From a checkpoint of a small image classifier.
Training: 6000 steps, batches of 384.
Rows from block 6 of a small image classifier, named by matrix and row number. Rows with one number belong to one channel. Each number is 500 + 50 x the weight over its row's rms, rounded and kept within 0 to 999. All counts start at 0. Numbers have three digits each.
After each channel's rows are labels from the 100 images, of 14848, where the channel reaches its highest value: "responds to" is what is common among them. Only what is clearly more common there than usual is listed. The data: dashed paths with two dots that lie on the same path or on different ones.
# convs0: first 3x3 conv (model.blocks.6.convs.0.weight, 288x288x3x3, each kernel summed), inputs 216-287
# convs1: second 3x3 conv (model.blocks.6.convs.1.weight, 288x288x3x3, transposed, each kernel summed), outputs 216-287

convs0.236:458501487493408494475487486495480516467357512468556387483415486508447429545502488501510529497474470498491445472501613548534409582583531483459486481558472533487478452444367489447504428429549556447473524406422551511440
convs1.236:521526503472518581459477489487610503483498497472460516623624481552512470466440538529495399505521512497408641545525525418430561454399457542460405464476475437521518485567568482424498530503446524523598545528546504531545
responds to: dots: different paths; long paths

convs0.274:549551470488434561510416491464449503438545415497439500581467531583539461509407506474465488441515580364550534532520543492503523490499476356506550550528500499497520545600509482393526459434464490414557355567492441489535
convs1.274:451459481484457552484452501504566461496438513469460470435471408461429469451470463491457501519405485523473499403485477491499468503462525514533408357506551507467435435402479462475431469576412435460400523458506508450440
responds to: dots on the same path; medium paths

convs0.134:538516531492449488520507464455407492492408504446582426457475410485449536513412507485498511551509489469486515467419561505490491529480466531449397393490417469499479460392517506535501540479550543490456545380466507481473
convs1.134:448524512549490554425450460546510505527549507511422538584532422598473443484517516502487485514548518523522503528571530475491521449525533424514538514585580464427487474624494490442534425516427501464487490548500513532469
responds to: long paths

convs0.269:493553435548502475444563405525507464395503432543459474417524460507370472539523469515491537510575474505518539529448559499462440578441504550506515503603407510387486436497429437582500484475570464436538498394422456523475
convs1.269:459494516481488495493521467498647556563456599437542447568581480473557404552295541537464383425481464455494546504467541456401458400488451485447488562440488506537528481512466518459544456478456497445619518526461485486561
responds to: dots: different paths; long paths

convs0.226:555542481606466519491438531469384482434481398526500470538443435581427478451425518419536563517483549492517497481505528445520559454523609484563508536631419449488534553568474391379530459399483472481525523484501506522510
convs1.226:548455494415546504487509526479598553487481582432519492466558497437527455546365433550441481446421524479514534449450491519425486522495531458501456415473546516427458443438473536539493483567477517629494560445509530487618
responds to: dots on the same path

convs0.286:477512415522454453399496516422509435439522474512526531511502446494455441494565508477486458511540553527433471511456522474502515448366505539543507494549515536527422417451428550604496473497541442432480469427395438451373
convs1.286:514494477465550578490540450474417495606424510505363467496566537476519492601431461494419381512513430501464488541501562445358408506488551486451487506476458398466526508531518411508536494442455520490474578544571483531505
responds to: dots: different paths; long paths

convs0.25:566479544471555478522564456530502389503531418632497565486464555599394535498551521458488436532544484469441498522474435538485521545447518563567470520455452467498446545564526494357498571539582575477517488492474433490537
convs1.25:450418494455441515443457504485479514441452581446457456435498399442465414516540512490485515466448513474480499479474442504510439493450438512514467463497466512461509462399428524533512385402415354419512468517538509470393
responds to: long paths

convs0.41:457499444521474547510476448535580468649439508461540413525506437501498557469620546433460404419556401479421560542467599475488472476497452469480432439485487423537444548511544491440483546531500597417449560447444510417409
convs1.41:504496456442509546483515554493534404422511528501402481492572410498343412459547515504534579502461488527549515428509486536488474510512468523529537542547494529472472438531443516501455447470447445461562555575574412493555
responds to: long paths

convs0.130:445576413471473495455614500518538483441459380537555458545502407530511436526574471561513456488526502558483489491479520453515453421485417552485512504491508489562432427522416505585521457594559439444523382465513504438432
convs1.130:464513422518528503419555440503429520573530554461466503532476534402528443512424543457430413461532479359437510562428547517480501598545503456458528515425488494496494555469480475513494510408460497478446577567601544478445
responds to: long paths

convs0.125:475552446485449484497524519476434557476451455467555434497510360572464502500523486431514454495455464512401559454467544502412437498333446514494426419492397495517396469572579611596508514558559434482466527489472522485442
convs1.125:501516438420585484496475517441475459405519487535410516483497481438393506514472467558523492494466481417595479515478477396503476460561521487523572575490523488477507494463494459601501504458487531522513480533556412396557
responds to: long paths

convs0.266:537538473521473511460613433510515535427387525551532493537502498444495476508482485499482487438536446488533427515427530479526534404556444484472518529518414406478506490434424441451547439466528514473483513425428602524414
convs1.266:381537505476404540510408537554544416545475584412497435517492338504453457449487497501491457530506575502473615490537547545433435544392518505486495479497472520509471452516543463423469549523453479504565582538604495455534
responds to: long paths

convs0.140:415452547502515468540488498493490477512424469576448509444477390519444562473528439455515517571512484491544460504486534394472433419477586459511506548471445411534507495490470345425473514404504514441442503506506578443402
convs1.140:533528494468486550478463599505570479540486549488468424569548466464529397549506499533487510448462547500472512461473527584395450542478548522505508497489535537480513508476493584479459471466479530495527517531538492556607
responds to: dots on the same path

convs0.238:473464521516388525572471514519481527516358605428517461543447474526520457540515499492527437488477476504473495450497597545445397592535509410496487457438471506524433454455444481502506499414508618527483512408377530448470
convs1.238:514533489577539489416460468502551490437517478507522548451603547510520474397444429506450490506592482550482551608528489424413556435364490566423450466481439453434493519463554494416536543391390533483517448525520495559462
responds to: dots: different paths

convs0.137:455534462542494508404403493509533548582515553489459490498442554522529508435501479389442481527500527468450464502524591520513532487477547426527513527532558540479468525540441527512525447330429522361476486455456526530335
convs1.137:570448506425573510524471464427444507508508451477489554499588593514518510552479534505485441440512498440481568534515492453472525584489460481437425432430465478551542505471558501490478547426475547518527564544549447478593
responds to: dots: different paths; short paths

convs0.198:520503427498394590455472504452469546464498413433500509577485508474582427494517449556400414433524528474489445520445482500487523424506520384425543511417484453482475545467446497403582415505469544439544402477448539457512
convs1.198:373533427496463457495444504523573455503503590507425510459472497529415463494544444457506484501427543545439518454582526535538524526519510460469463507637495572541404462495495448377473488512483478478392544461452521463393
responds to: dots on the same path; long paths